From a checkpoint of a small contrastive image-text model.
Model: 7.94M parameters, encoder arch convformer, encoder norm layernorm, encoder activation gelu_tanh, encoder patch size [4, 4], encoder depths [2, 4, 2], text encoder layers 8, text encoder norm layernorm, text encoder activation gelu_tanh.
Training: adamw at rate 0.0014, 12400 steps, batches of 256.
Rows from block 4 of the image encoder of a small contrastive image-text model, named by matrix and row number. Rows with one number belong to one neuron. Each number is 128 + 24 x the weight over its row's rms, rounded and kept within 0 to 255. All counts start at 0. Numbers have three digits each.
After each neuron's rows are labels from the 100 images, of 14848, where the neuron reaches its highest value: "top examples" is what is common among them; "patch colour" is the nearest of a few named colours to the mean colour under the peak. Only what is clearly more common there than usual is listed. The data: procedural textures in two colours, tilted and lit. In brackets: how many of the 100, against the usual share in percent.
# fc1: MLP up (encoder.blocks.4.mlp.fc1.weight, 384x96), inputs 0-95
# fc2: MLP down (encoder.blocks.4.mlp.fc2.weight, 96x384, transposed), outputs 0-95

fc1.162:031119127090113098123153120128155127126090149132086136153133102143133144123125171128121144146126125143144121143119122138079159122102133136132135102119083153153128133045104121133142101128136098087131128128147181155115141126143116093133122136129146116093139128156146135110144149160118175137
fc2.162:155116117169130142155113151126129119126164081138109154118130108114135142114117151134130135149124125116126115108134117105123123081148098094172134131127105112116124139126144104127108118097141125143116146142137083191117132138107115123170116127124153150097185101141122150251133132120129117104
top examples: purple (70 vs 16.6); pink (41 vs 16.4); ground colour: purple (41 vs 8.5); pattern colour: purple (29 vs 8.1)
patch colour: purple (46 vs 7.4); pink (25 vs 9.8)

fc1.137:100132124183149161099182132146111116127117145129091170149118149109111106119152134130159141136127118130121151136115139148133140151124102140099164107119119168126128099160104150087155129120136115102135129153157135117136127125131122104140199143128124102138077105079111121050137175123154111106
fc2.137:102120143117153129162157145059105137140111121130139089105139137105138132142107124117167166146114133154159160138127146142133155095133117112114096119133112120090106095149118091137128119091134118104092108136090151169117156114101131168108106142097167095102186133105125149174122134104157152097
top examples: red (56 vs 16.3); pattern colour: red (50 vs 8); veined (46 vs 3)
patch colour: brown (46 vs 20.2)

fc1.111:122124102148131131120134122125129136118147168102090211150125112104135143062153143122126094123141108082132129104138130142113158121091145107137154121119123131129127123129109151080160130140132138118164108119188148119111127147096109137148205144122141129126138119136080136071151141135095135122
fc2.111:145085123133109113121066148100124154127136141134170128120141163118124159150173121143078141137134122099122103163126121081103109117174110094119096168099129159124112121153171109118067123104117118118121130177117115142127172156151139151136124110158135120112159107133164126162096114133158134122
top examples: cloudy (68 vs 3.3); orange (48 vs 17.1); ground colour: orange (31 vs 8.3)
patch colour: orange (40 vs 7.1)

fc1.105:095151125121156159119141064119133139122147100131105123104057144135124095108078190151129148112140160135142109108133147124101139117120129135136114135130115136118161112100138103134146105142135099106126136156132184136139092121178089102141095113119131140079145118160112149102145100099128164151
fc2.105:134120105151100126088115140118119132121141115142084176116098116092119128133175152157142110141140113145111129125136136088133161079155110123147142113080136119114142113149137070128157150126094100135113115107132139162152140129137103143147145110102155099110139108102138150228099134093133129137
top examples: white (88 vs 16.9); ground colour: white (66 vs 8.3); rays (31 vs 3.2)
patch colour: white (43 vs 2.1); pink (30 vs 9.8)

fc1.231:134132116141122140100132140144152143111119102103109145106149149167095139123188154159117127164122121111147121154153140139114136092130128150154169139119132152144109124133128164104126161113093104141145133160152171108133160063117122098099112142145092096153076091107164128098144105145182112145
fc2.231:113129149125081172122120157115140151139123103106128141094111113133128127107184164140138099150157143136155126114170111121141157124143153094145142123124101145163097086157132114077144089158100092147133078167131164126136129083110085144167139130140123117130117154122131139149140094106175108130
top examples: brown (59 vs 16.8); pattern colour: brown (51 vs 8.6); ground colour: purple (33 vs 8.5); ground colour: pink (27 vs 8.3)
patch colour: brown (61 vs 20.2)

fc1.383:118147157098160130116114138138133126127140167133119194149085163161069149117124137127108152110126141130160143155121134178127136132119125168149141102119132125098094128076134143101181120138130127105163152122118171091158126150130139106110093161127172088102124112155128116125151103112117155156
fc2.383:185133118112108105131074169127136111122151095136118143099133123115113118151175118131115136128103118130098134122110124105135123084148119130164101112089118128112147130157121113153083144119119125128119117129142102139132135111123129140133122151128129151147151112118157167252099102139149102157
top examples: blue (69 vs 16.5); ground colour: blue (46 vs 8.3); purple (45 vs 16.6); red (37 vs 16.3)
patch colour: purple (29 vs 7.4)

fc1.172:130136119215100124177150093133121116120123107110083129128121119119140143076105122175134119130174133116171108118114125157081127153120162151132152129120140136124125170108117134114133135119113137117155151135159144165138101148115125119120119133114154149158121093122089105076160185141108146117
fc2.172:139082127139119118125102136077126131121105134123130100139125127118141155105172120128141112133169108100149090144124139147093156107121158078118144161107157144124124089135150123098086134108134112122133126196101145149143161127108108180131140141118115142144177115097128160092134150148197140114
top examples: coarse scale (67 vs 30.1); cloudy (41 vs 3.3)
patch colour: orange (25 vs 7.1)

fc1.275:116120145081113185105132106118127125103162122062120170132122198142140081112135143167098099150107160129158134121110144130116118119123151132132136119139140163136111088112130071114126116131082157124095128135117155126105150130132117127129120118118165118159152104121126193120161136103146113118
fc2.275:128137148128121131172104166160119106095110122121104143119093148131109094147129112114099132110070144099120128138122153148063136113151098146102098124080141130096157152116163152120093157143132126116145137115106116153136129118134136142124125139113143148135149121134133120241130116160134130157
top examples: yellow (95 vs 16.9); pattern colour: yellow (61 vs 8.5); ground colour: yellow (34 vs 8.3)
patch colour: yellow (69 vs 4.2)

fc1.338:127112142138202135134112162123123163110079092135092159154129102136123151084150149122116165085117145089174152145091132123140129132167123153115096121106104173146127118137159113133120136130137119152158132197149116124106099116120154119123148130119118102130162109103118153113153154086131135143
fc2.338:121110097155118121127135152155099096095115093098080192134137143150147112116132121142134123138111115109135135143139131155128140087145127127122166143149118132115139101120129147118156173136110160138112140132121119175141119113134094141169152123111138142116145148123156130252113137152107123138
top examples: purple (46 vs 16.6); blue (41 vs 16.5); ground colour: purple (26 vs 8.5); ground colour: blue (25 vs 8.3)
patch colour: purple (35 vs 7.4); blue (26 vs 6.4)

fc1.325:117116136137144126124136109116146109099108089128135193137136172159113167118135156138131145154120122096120090127093115154140114151173083163107088169028104135121151131144154112130139156149163124131124157131119144132149103114178136108145123150131134141121123132123145143116138145086142122150
fc2.325:113125099148149155135113160124125111136109100138107155127125140131122090128158126147128105129140120128125133155156103099116173118131123135094170143093129134104116123158168118090144150130113115145130119149103145147134137115111101158147146099124122125116154141120141143255113140130137116142
top examples: seen at a slant (73 vs 39.6); teal (38 vs 16.2)
patch colour: blue (28 vs 6.4); green (26 vs 9.6)

fc1.180:125128100179117108107186136136100116154085092088114179162124135150143149078130113151119108095139136131135123110133116127069122150101149150093198121118119140124108125133101141112180168142147119144167115139117144140150106136110111121125161144104132119142138103102145097104131159121115149127
fc2.180:121089117160112080117114121103134139119122103114129148125118146095110143153154156164094113136154114116132075162131131112088157125136088106124131126065146115125101105131170108085127143133099129138119131205105139167145149116127105149150157101136157115117160135131142122182095132141156135125
top examples: cloudy (72 vs 3.3)
patch colour: red (26 vs 5)

fc1.54:093101130129103097153150127138122141121107102133104142121077188147090142114117136132125128128102129120163096118121118150087121192142108149095144150067085111118116143108140111136158133143174134115180192150099126145145130144172119133130127136127156119112140086130129138110121112117147168126
fc2.54:129085116142127125176061144098146113101126121147135145094122117143152142148137151145125088106116131106118099144148112107123160114151088089127123118108114113098137141143169104109095141133145102106125131120110126177137131111129097129166133110141124154102169123170138125213120107139115128182
top examples: seen at a slant (67 vs 39.6); rays (41 vs 3.2); blue (40 vs 16.5)
patch colour: blue (28 vs 6.4)

fc1.225:042140177143123143121197144129127084104104120125096125151140145124141149098071136156120156118136143122207146117095120108097126126095138147107157139143112164177141097094135126118138147118141151112109137116162138142127120108142122123099125151099126099123128127126148114109128128115124114130
fc2.225:100106150117088125115126105147116112102151096119120112128160148119113137152112147163104138155110122108136098149120142085090126064099139088150114144113104142092107129123077129159146096140105116122106139159119119137119155075139136142106138138131177123150174135145194126175117143157131103126
top examples: seen at a slant (84 vs 39.6); blue (53 vs 16.5); pattern colour: blue (34 vs 8.2)
patch colour: grey (45 vs 22.5)

fc1.21:105127169095075156117109117151141102080125145118099109101138145151141080098132123125121121073089174110131136146130122124129141143129154126118107153117135138131159110084133133139107129145116174117119140136159115103110129077180084125125158129063136138167130144150133147127135126115084111161
fc2.21:156140109129161097123123140115121092121147103114124163123119100141063150155154116187136124144170103123128136116152145115092106081117148137172121106134155127159090129118165120154134125133079111154111114128114129141150123116108144147113087131160165111143162125099134119200103124141137111090
top examples: yellow (57 vs 16.9); ground colour: yellow (43 vs 8.3); green (37 vs 16.9)
patch colour: yellow (43 vs 4.2)

fc1.241:109150102207145102145160116138144101126123113088146121072145120192133156139135121152136129130146142118129103137122118173108094130143113141118194126127142143161128128086119162103169161112143093131140127129110140148124115118096104110086100152115128145155123107102144115115132168132109155157
fc2.241:123121126126137115115132157106129085142084127140118134121127096081124105111161135160116113094170086142129117133164129134130194105097123101099144142135135111120106115114153177104148140156121104124113071182125161173153158110118121176161143141087141150115141168116141121140123108148151128132
top examples: cloudy (53 vs 3.3); red (49 vs 16.3); brown (36 vs 16.8); pattern colour: red (30 vs 8)
patch colour: red (45 vs 5)

fc1.77:134110128161133114106141105085123140156111154102111177164119133103114117098185153109142099100136145087133156129122109174123172112100141118103137132088127145114117137154132142094109136102143159142155107143134123124154105147122089119117205167093118148137092124095143150117159152110137108143
fc2.77:149078112152136107144088125094106115114127126137144136108120175115119127169127140180077138151120118090110093170127139106105131108147130114120118153085143141144117122112156122136090136129091114120112159155106136164128156111120141137126114111161170115127178121148188132190103116157140113134
top examples: purple (48 vs 16.6); mosaic (25 vs 3.2); ground colour: purple (25 vs 8.5)
patch colour: purple (42 vs 7.4); blue (25 vs 6.4)

fc1.49:127140127095146125068125165102140172114095124129107172105146144135098161117151119136135143151134127110166094134134127171161112134132124193137088162070107116085128140068159132126167126104155109131151159106134145165146128142138132125112135131116119107096125109091144148138145130134153151114
fc2.49:129116108150131117141118168116120111105133100119095164120114133132118096143142133153120141138133123101110123130145132106096148093133119139141147113113113149101119115112144113139121167149101141134143116150133141157130135116118094145135140133098126121121146143122146148255125137124135128126
top examples: purple (54 vs 16.6); blue (53 vs 16.5); ground colour: purple (34 vs 8.5); ground colour: blue (33 vs 8.3)
patch colour: purple (36 vs 7.4); blue (33 vs 6.4)

fc1.291:127134143170140117129148090165116105117116131104075141162119094137133129104134128153139150101153085076131115118139141140103147111121161132113167115131123133145124138101125142109146121177103147126128151144143100154112100132155112099140119161111151144163101138107115151049130201151112144099
fc2.291:138118109138139152092103154091115124143075164154143147146140126108143124099188107123131107093153117139107107117139115097159175168170130123092132133136117153121133108137156099075109148119138106139125075175137166134129149150135110164146147113112083136103122129100122148123142140131176155140
top examples: cloudy (53 vs 3.3); red (39 vs 16.3); teal (36 vs 16.2)
patch colour: red (33 vs 5)

fc1.20:108153106199143128111160129133145116135131115126081173141099098101136107100118180124148128112114152159131119118137096114116104180158129196129131094132126144157145122123145082121141161129141127103168135124145110151147149106142125101119100111115100151107089094121088112111169102128123140141
fc2.20:143112068159165115140121119125090159120140111112126192104119170140141118142115097159093134158143100118120129110115114132133135153166113159126153145111127123128099112127165089109132180118095123129148142104127134140121122162107142101163137113158143123130106110132147082205131164127092152120
top examples: speckled (55 vs 3.2); white (38 vs 16.9); ground colour: white (35 vs 8.3)
patch colour: pink (33 vs 9.8)

fc1.264:116119116127108156104148109119146107123149114100105175151121149143102133147141141146122136172116137103159138153116129122104140119101179130141137131124131153176102116127102147150167135077118108125154136156167152086115167068114111130080156173131109125171088124102155121106137144096163104122
fc2.264:119113158148123164155097114128122152158143118131163111091087124118134112162152150134114097158136149133151152132130103102145144124124121088129134111178131113165097103152151093064127100129100102133107106176127177123115134095113107129167114098138140128112173157130098120145152108133183110123
top examples: brown (61 vs 16.8); pattern colour: brown (42 vs 8.6); ground colour: purple (33 vs 8.5); pattern colour: yellow (26 vs 8.5)
patch colour: brown (55 vs 20.2)

fc1.284:147160108196147108151142109097147130124147100099108190090076127169096103128153108150154095125178175104165138155130127164109157148113129140145161119124111133161102146137125124101145121161106120127133140153095161156120131134113130139130098169137088099144126116106121116135141128110143123135
fc2.284:128142123124113140180130156115141083093124136115113101119105118153135126144151141166079106143113138133152108127153131149123160108117128092162147118115117072082097149134148141087135139127087116121106111149129142158121143098080106193152108120106143155126171139127142127175162088160119124139
top examples: brown (45 vs 16.8); white (41 vs 16.9); cloudy (39 vs 3.3); ground colour: brown (25 vs 8.2)
patch colour: brown (53 vs 20.2)

fc1.292:106130176087151123132149152134131138125124104165091146146114156133114133050157165139109110086137116109130121091102084108116139144162112136141125115106086143124149146123144143117114152106121139126177110164179137132109135127147069134147152126100092115103107156116119123107151142119179115131
fc2.292:146125104134133125144116169116121097104098114103104181138126140160103122140140103136101140116104112107123149117130125168104135132128123153100153138115146121072126139126163130113127141135132143122110141106111107152118141139080117153145130131122106152150158123127112126255137128144127121128
top examples: blue (38 vs 16.5); pattern colour: blue (26 vs 8.2)
patch colour: purple (29 vs 7.4); blue (25 vs 6.4)

fc1.151:110093089151140124135143118107141109106104164130128129152120168123100123107115112156089119094114124109149169131104094116121179159105088152106082129086116145143154131123151150152145146164161143094153163093152137145123122143127099123087151114114163182144108123150130155159147122138103153163
fc2.151:146148125123114173151098134121113118108122079124122179111095157133106095130157115144122119157128141123161124115145133100111127113145151146114193139169126145098123075127140094101126120150141134128117116132087152111136138115131119128180089119117153116133121150126117099223109108095157119122
top examples: pattern colour: blue (32 vs 8.2); ground colour: yellow (25 vs 8.3)
patch colour: yellow (26 vs 4.2)

fc1.217:117148137120117129105126133149140087045086112095107147101151136121114098099136142174174120103156154124124147145125100115106123128135151147111136129121102159131148103088120128144141120144132169120143130150173138134147121080129141076117122104104141102128069132127137084116135089138077116138
fc2.217:134123119171121106122102147090103079105156135112113169105160102107107150134135142168128128125150140121119127128109111109113153069148116131139112125093114122104119137111159074146108156110113127132090100145125122171110154126119154167120117105129174109136158124122177147204142116149126121165
top examples: green (71 vs 16.9); black (37 vs 17.1); pattern colour: green (36 vs 8.7); ground colour: green (35 vs 8.2)
patch colour: green (64 vs 9.6)

fc1.148:095120084137144104138127118097142121139147139088143160144108106189105138116136098190114118114162107132153125126140079164092172124122108170145142123100138126186127152129162114118151156121094144115147120162125190096156137135102131091124116124164122111135110106129133104103138145128124106134
fc2.148:113138126102104136157105136152150086114117125142116143131118147129101110134160121183048135132145101160132121116143150110085161124131085130127152115091139116118115126135164125092138135163116138129135110156130151139151146138121131166160088107126161118117161151124142157213110102139110110161
top examples: red (62 vs 16.3); cloudy (58 vs 3.3); ground colour: red (39 vs 8.3)
patch colour: brown (53 vs 20.2); red (35 vs 5)

fc1.91:122117134105115166124154123155121112067107148121097120129091157138143090092118138129103136078127181128135139116121132138108159158101123164124117162150103109134193102144150148113140144116146146141115128118162139155145107116175071127130151133091166126115149140152113131111128113114136095187
fc2.91:153136108121125151130114141105133113147131101116111132130132122157076109151150114180136093144127114162137107105141166097119157109095127153162143114117143088114077130138162084139145125163104119119094132128098136151122139113068136129157088117144144152184153114108136117207128125140123146112
top examples: teal (84 vs 16.2); ground colour: teal (71 vs 8.2); blue (38 vs 16.5); pattern colour: blue (25 vs 8.2)
patch colour: cyan (42 vs 2.1); green (33 vs 9.6)

fc1.304:131146121107120125107114109110123135107125137131137136109145132151133175126174108159090129119147112127171139120110141135118102200157144139125160125150140133172111144141162136124074147119099122141138110188148147095119125149086142089109083153126122122164146091115152099065162127156126135120
fc2.304:110125102087131118139131146165125120131072098133109116161096129113150110092148131142086111106153114104147099102198120130128131109118139100119131112135171143117125117130113176094134120164144108141155118130153151167172101123117063162182116129106134116124145144126110126155120137104172113144
top examples: red (52 vs 16.3); pattern colour: red (41 vs 8)
patch colour: brown (48 vs 20.2)

fc1.257:094120106140121127137150155099165144074142135112122151095112160181158106098115133130110139121145140136112117137112110136145137170111120158109130164102088117147159125094138105099177158145106153117196107118125140129127106082137065119133142138123125116117153154139128116124125109095122106187
fc2.257:144154088091151156142111134135156112155095117116108138112108087145126110118159123115150083099139126149137159108155127144155172145117122115150156113091126079105144141144134157077163165139108115144144114107122141135133102160088092154154114104113114158152141124113093161183135130133095158157
top examples: green (80 vs 16.9); ground colour: green (55 vs 8.2); cloudy (37 vs 3.3); pattern colour: green (25 vs 8.7)
patch colour: green (88 vs 9.6)

fc1.366:120135154134130139121154095137109115119135117077097124105128119169074114121152138162156126127128110062156106156155120157125105120110146136136180106119177136141112144088090171119151151097097104139126164138103118109143121076112095133121128161136144131148107078107142144134114140171137128111
fc2.366:159144094137133149100129171122132126121139110126115155081121112119106131129172158163111099123150107144133136130140115079151196108127154126145150108135102123132096092144159118087136138139100113160112071153160183164109139103119083167142155111139123121121133154127138123180141117123154122132
top examples: brown (42 vs 16.8); cloudy (35 vs 3.3); pattern colour: brown (26 vs 8.6)
patch colour: brown (50 vs 20.2)

fc1.222:125136119144115139110182144124122164093103153086122160131131145172122083121141120105137149141143096098160162147124145161099126170135163178134129155131118131097094083162144097123168098130126138117150133105137129127145165113114141123107170151117096123162104139085086090100141131106115122139
fc2.222:135099142111126128116111154123124099112123102135101138120126115106109112134144187123147131129122146123138132122108123089104161099162106115136113129085124147118148164097178100137106104126096102124125155186149125174125155112137105115126125132103122131107169103134148174228140119152152116150
top examples: black (83 vs 17.1); ground colour: black (45 vs 8.7); pattern colour: black (38 vs 8.4)
patch colour: brown (58 vs 20.2); black (28 vs 3.7)

fc1.116:058140125106120169128128129095128149108142161088139154133117176126110159095124148139091145110161156122150158151101103116080154179113122136102145135095116142115145109107159122109123136124120152135166105138165171156106092105148071098128150105130120126136134134162131142115131120117115106168
fc2.116:146159107107141132142136181161128097149112101121097141142114093155083120145166115154102104128149104134126098104176162106112136135134140130160159084092122107123108161139166160131151149136087095141143137108120142103143131158102131146146113127155126113157126108094111112201095120129115162132
top examples: green (74 vs 16.9); ground colour: green (54 vs 8.2); cloudy (31 vs 3.3)
patch colour: green (78 vs 9.6)

fc1.323:082120128079110130137135106136176136087122132115139135114074152121133118123142118145080124094129159116118116143134128101096185136127134131085106169107140132157145118133148139107098138131127167107155093155148196136122119148147095129142136127131130124125162151192135144105116116117155131180
fc2.323:142130089115122156138107153125139129139117096094088134097111101164112126153155108126118115148123120136134090125175201138104157132126128138133162098103134101090120118114152107110168136175112110127124120086080145142125141138104132133187117131123126155173139108114129106179092127130109174129
top examples: teal (79 vs 16.2); cloudy (57 vs 3.3); ground colour: teal (41 vs 8.2); pattern colour: teal (38 vs 7.9)
patch colour: green (35 vs 9.6); cyan (32 vs 2.1)

fc1.223:142154125126091107115169115142121099145135110103060156157132122132102121139142139133132128137149114081135121155131161128098148134113161144119149124118139116164136162105121156141187124125116136125171147116122106074110137104118145128087163172134118112170080138121153097127148184157144096110
fc2.223:127122112140116126082108111130089158106134127143138167090128132082123092132153159158144090143146145129131112128135105077152144114143124122117130148179121147153109105142155063099132120131082107148119090179126159178140133106149096139157145102127136104091118141138107135152126114084162142134
top examples: red (46 vs 16.3); cloudy (33 vs 3.3); ground colour: red (25 vs 8.3)
patch colour: red (42 vs 5)

fc1.218:139116138175130113150133092119101133093090113074099167124095134190135149141116092117126121119126127120157080119103157152119145134127168153129163122098081118154121075134140084087161159166093134142154156098113137118136123097136118140112123135134113140143096128111102139117084124107138129128
fc2.218:096117141097116127136133143118148105135114084123088092130122121110140139112152162140125112130099140109170106127150146145098186133146140091110123122079134120080135132119118150095133110133140117107131092190159125166125148100119106157159119117096119167147182140129133176157155115160163152126
top examples: cloudy (50 vs 3.3)
patch colour: black (26 vs 3.7)

fc1.78:110141144114105140143193151146140136112072099152091132082080146132114144110147178118143148150124149094169118118129104119110092154131166153145140149113095142108104126092126124128137087096122091154139157118112137114118109106145142126135130122097115059147089125151102107120150128107136127154
fc2.78:148117104139155086098090143116137142129147111126096175162123136113146136099134113136127110152137101112114129105112095111168158086179089102125121107107133124121118156140126088134143142162131164103139113126152107174141105174122118158148164099118159142145125129137161138209154140121105133106
top examples: blue (46 vs 16.5); ground colour: blue (46 vs 8.3); labyrinth (30 vs 3); pattern colour: orange (25 vs 8.8)
patch colour: blue (34 vs 6.4)

fc1.255:137142140079134112116122131111119132120146152158147137153139116086135166125103155112176139119162120140122082130111119163133123125158109115150093153118132145089133097115130079167098139072173137159155157099131119159142120155164170153115109122107162104105159084116141167143143103128145126108
fc2.255:128122112141125124127105171128107103103126102114071167112113143138104106109159130156113130121117121108138135131122137104087144094139139149130157133114117146126133126110173111130139151132096130126121122155127123164118140127121130140150142131118138124132163130118131149255117123117147115144
top examples: blue (59 vs 16.5); rays (39 vs 3.2); pattern colour: blue (37 vs 8.2)
patch colour: grey (54 vs 22.5)

fc1.97:096181132154117134137192115129150116126102127140099115141105143152131120086116132149100168135148156126169160103073122129127147183112156166096144125132102107118163126095140118106133095131164135102132124132097139110113120113159150123112088126087173087129120140096114177121134132123139144131
fc2.97:152088102150148121158123142137127133113163126134164139139101163115087125151144148189095132159131104101093098150139129110117123087117120097111087131103134153151119127152158135125109142110091117103115132185136135165113137095121109139136149130142153116111178160146167095177142133148166099112
top examples: seen at a slant (72 vs 39.6); blue (65 vs 16.5); pattern colour: blue (37 vs 8.2); ground colour: blue (28 vs 8.3)
patch colour: blue (30 vs 6.4)

fc1.207:090109130134135167133120113086172132121141135131116108069069140150150164114148190138147115136119137127160140096131150124091127141136109137136114113104110115155140142135131084077117123108104108103147132137103182112086136109132089079150143123110145152129127089167120149127151144143143161132
fc2.207:131105145148096111043144141101109163106117137122108204146150112080133143129155130145132130118142128142107106139119096100133163141163091135114112113091142149094137105136165094119128152127129131126128112149134110159162130149136102141125176135114122126104100129117147145193099139095137135107
top examples: white (88 vs 16.9); ground colour: white (71 vs 8.3)
patch colour: white (63 vs 2.1); pink (35 vs 9.8)

fc1.294:136124129169157106100140123107144167115130143086122144154110124111135137111185099094111097097130119118142136122144140166115184118112108122095116124075150139104152132151126139076118157134096146155157138152130106133144131136117082145096181159099128150147142121115148176155149117125179120137
fc2.294:135068115146122103137116112132098132103147117125128158124133150124094101179131139155097135153102100088111101172118148104127142095158112110099108130110166150107133127132133117137115134135084117110104147130100122134124154100142131120127161139150164118136143135164169107223092148166135130146
top examples: coarse scale (67 vs 30.1); blue (42 vs 16.5); purple (38 vs 16.6); cloudy (34 vs 3.3)
patch colour: blue (40 vs 6.4); purple (35 vs 7.4)

fc1.240:107155122157149126137150130136150096137102128121141118148077129124070157110124123127069139123138150113103149142143138176088134160151087148131150114105121138135133158094151134122131154111117096088138201100119126090161119147117138122099138179135122110108122112102138093149149153162147101156
fc2.240:125124082192103093122150127125108118101152100112098186114153121141097159141110143163131120145138118139139113133160138117118124098125151117179144111143136108115115114147105106152136175128084129160150094129125130180124113123123142129141143163137163120124141104123176127203122151117107085126
top examples: purple (82 vs 16.6); pattern colour: purple (60 vs 8.1); blue (52 vs 16.5); black (43 vs 17.1)
patch colour: black (32 vs 3.7); purple (28 vs 7.4)

fc1.343:138115118179134162113117117116108109105145159119149127119109180116094051153151113144103134108131135108103186143116105130088103156140108147081130133126163142165187119115143137117147164127107103158131149104143151104139131152113111142103164141147115126122116139145125067130152121138118137151
fc2.343:149160138154137149158155164136135104085154095112124191118099152153076110106130115159118151132109183129133103112106119155090097132174132165129139132135114167112099117101163120125108148123117145138117176130148097113146117138150143100130121120143152126109088113110090114177132114102101104116
top examples: green (42 vs 16.9); ground colour: green (35 vs 8.2); rays (26 vs 3.2); rings (25 vs 3.2)
patch colour: green (46 vs 9.6)

fc1.347:094079117139126114152146099130134138073125150113128160146106133127153156087166164158097148099151125102140158156100099149128142165124117149097102142120079121157122094130152112099159128126137203112145102162124137171096122112117094118113140101122104132120153137151122124121152154116157139150
fc2.347:122166070107140115087140154126102113117138116096108174139120126127092129123165126180127091127127118162167118097164096094127172111099129138138157141105123101130136105134138104107177169137096127148142104121127182149135137122124108159112118100117144096137161156134154124187138116107137131115
top examples: green (77 vs 16.9); pattern colour: green (53 vs 8.7); red (35 vs 16.3)
patch colour: green (88 vs 9.6)

fc1.65:068169145151100105116192108113165091102159112093109134120110149157100153097134116162153128115135143137173143101129142149100145143080120148135137142119103151142136090135133114114149202117108118134128148160127120148165127080145104129111119116122160125124144123112156139113148131114098125159
fc2.65:129091105175111107147125158068130102105123123111132136118126136110146173118136144140118131128120121132154068138106155125094170090123109112158113166081110136103115137135146119130108157106155111141126124164119152189113134098122129163133126117119147104137199116121164159168117109153150119138
top examples: seen at a slant (72 vs 39.6); rays (34 vs 3.2)
patch colour: brown (46 vs 20.2)

fc1.83:115147104101146087090128138127110169126111147121153211150119136123128170110160138130166100115164118131124108135157095147125163128168140163123106136115147146140128133103134088103162132138130127122163117162136161132131111116163090132141114136121144114138093078116133163105125116092190135108
fc2.83:152159123142135116122129121126115079087140109087121166117128119171105101137125144174148101141142118141130129126150135151110112099122126158140165092135132098106100141144151099116165150153111141141095132112110116144154120106107108162163116131150139126115165122110108127229114112111072107142
top examples: blue (50 vs 16.5); ground colour: blue (32 vs 8.3); pattern colour: black (25 vs 8.4)
patch colour: blue (38 vs 6.4)

fc1.104:128140144131149128164185096151098110073136152090078166112103142145160106133104128115106133162112132111135125136129135131117165143118128148102142116080097099091130127146134145101176143160131126110141144111103119158092096069140066145120141128114118114104132135139153095136117153132137125169
fc2.104:127116109059147129140128151127128106157097123140097110161119088110150132102131117103131097124136124145144148106183122119149151130116119095146127122107121096089127135149122150082133159124148130117127078144163139154131127152095098190172120112101095161136179120120138167184144132138123137131
top examples: green (49 vs 16.9); black (43 vs 17.1); ground colour: green (34 vs 8.2); ground colour: black (31 vs 8.7)
patch colour: green (47 vs 9.6); black (40 vs 3.7)

fc1.202:112143136127170137146171097140167163122131121127104177110106144115108114105175150113111133127138126091126190115129102127130157169133126150125103108078119165173121188126128168107167137143078149142130125167135165125129106138139096151113130132120150132127087136114124153142131137116158099150
fc2.202:161121137102144123123086128123118095114091123128095167125138164131095100154170105149129144112110108094116104148152140127119158097170114146118130098112138120116148127105152073119116139154128138121106135125100118154126151148124120174153103120088162155146172124120133110230113140130135136127
top examples: cloudy (54 vs 3.3); blue (40 vs 16.5); yellow (36 vs 16.9); pattern colour: blue (29 vs 8.2)
patch colour: blue (38 vs 6.4)

fc1.127:124156095162136119095135102145106134139099143105117168150129134119129109105134122158116134118124114100109076120135155155113132134110163127149213118130156137116143127130142154132128139187107154099140151119142145116141103093152131119143143136097116108160091125123105114035155155143143147123
fc2.127:107112135123131127059135164097116136126108096136104128134153137075144122100142174125148124120142111134155167108113107084169166124142143103110115144133107148112126114125119133106131141121121131120112079200171123167104155116136096155142160120112108130087119116102124163152148139126174111098
top examples: cloudy (55 vs 3.3); orange (46 vs 17.1); blue (39 vs 16.5); pattern colour: orange (30 vs 8.8)
patch colour: orange (39 vs 7.1)

fc1.90:162141165107154135124114095145148132121133142137107126134085158125142080115148146107078108103100141099145164094143110122117167144126111140107111101100135142109161157140154111094164109133147132081131150134126168157112107096173077131145149142093156156101135142141097131157141105116169095144
fc2.90:154113134143144162102094158099110146137113112108109167126126122128088098127197146161129084113136112103113105116160151086125168157157113148104153151103167127139135115145190093085112138142098097127130111158132144133098149146122099139144142122111101138123108132098122106175130141106145160121
top examples: white (59 vs 16.9); cloudy (54 vs 3.3); teal (37 vs 16.2); pattern colour: white (34 vs 8.5)
patch colour: white (34 vs 2.1)

fc1.109:145103129195126110168125085154105130143097140102142126100120169135140134156150138164110163125118113040120127171144115154090131144130167129110083113120141107170126140115140190140128118157121134126141123152118127092125145098142091113109127161142126109134128138134126110107115140102105155155
fc2.109:129156122187103132116152127145112072103134089106083179115087122117111115125126118167126123117113127171136082083130162097111124108141134135168180119148092136082103114130120116117152147133117123140138113128123138167139098136123149123162118145129163120111120125106132151199104127104104139126
top examples: black (62 vs 17.1); pattern colour: black (32 vs 8.4); ground colour: black (30 vs 8.7); rings (28 vs 3.2)
patch colour: black (45 vs 3.7)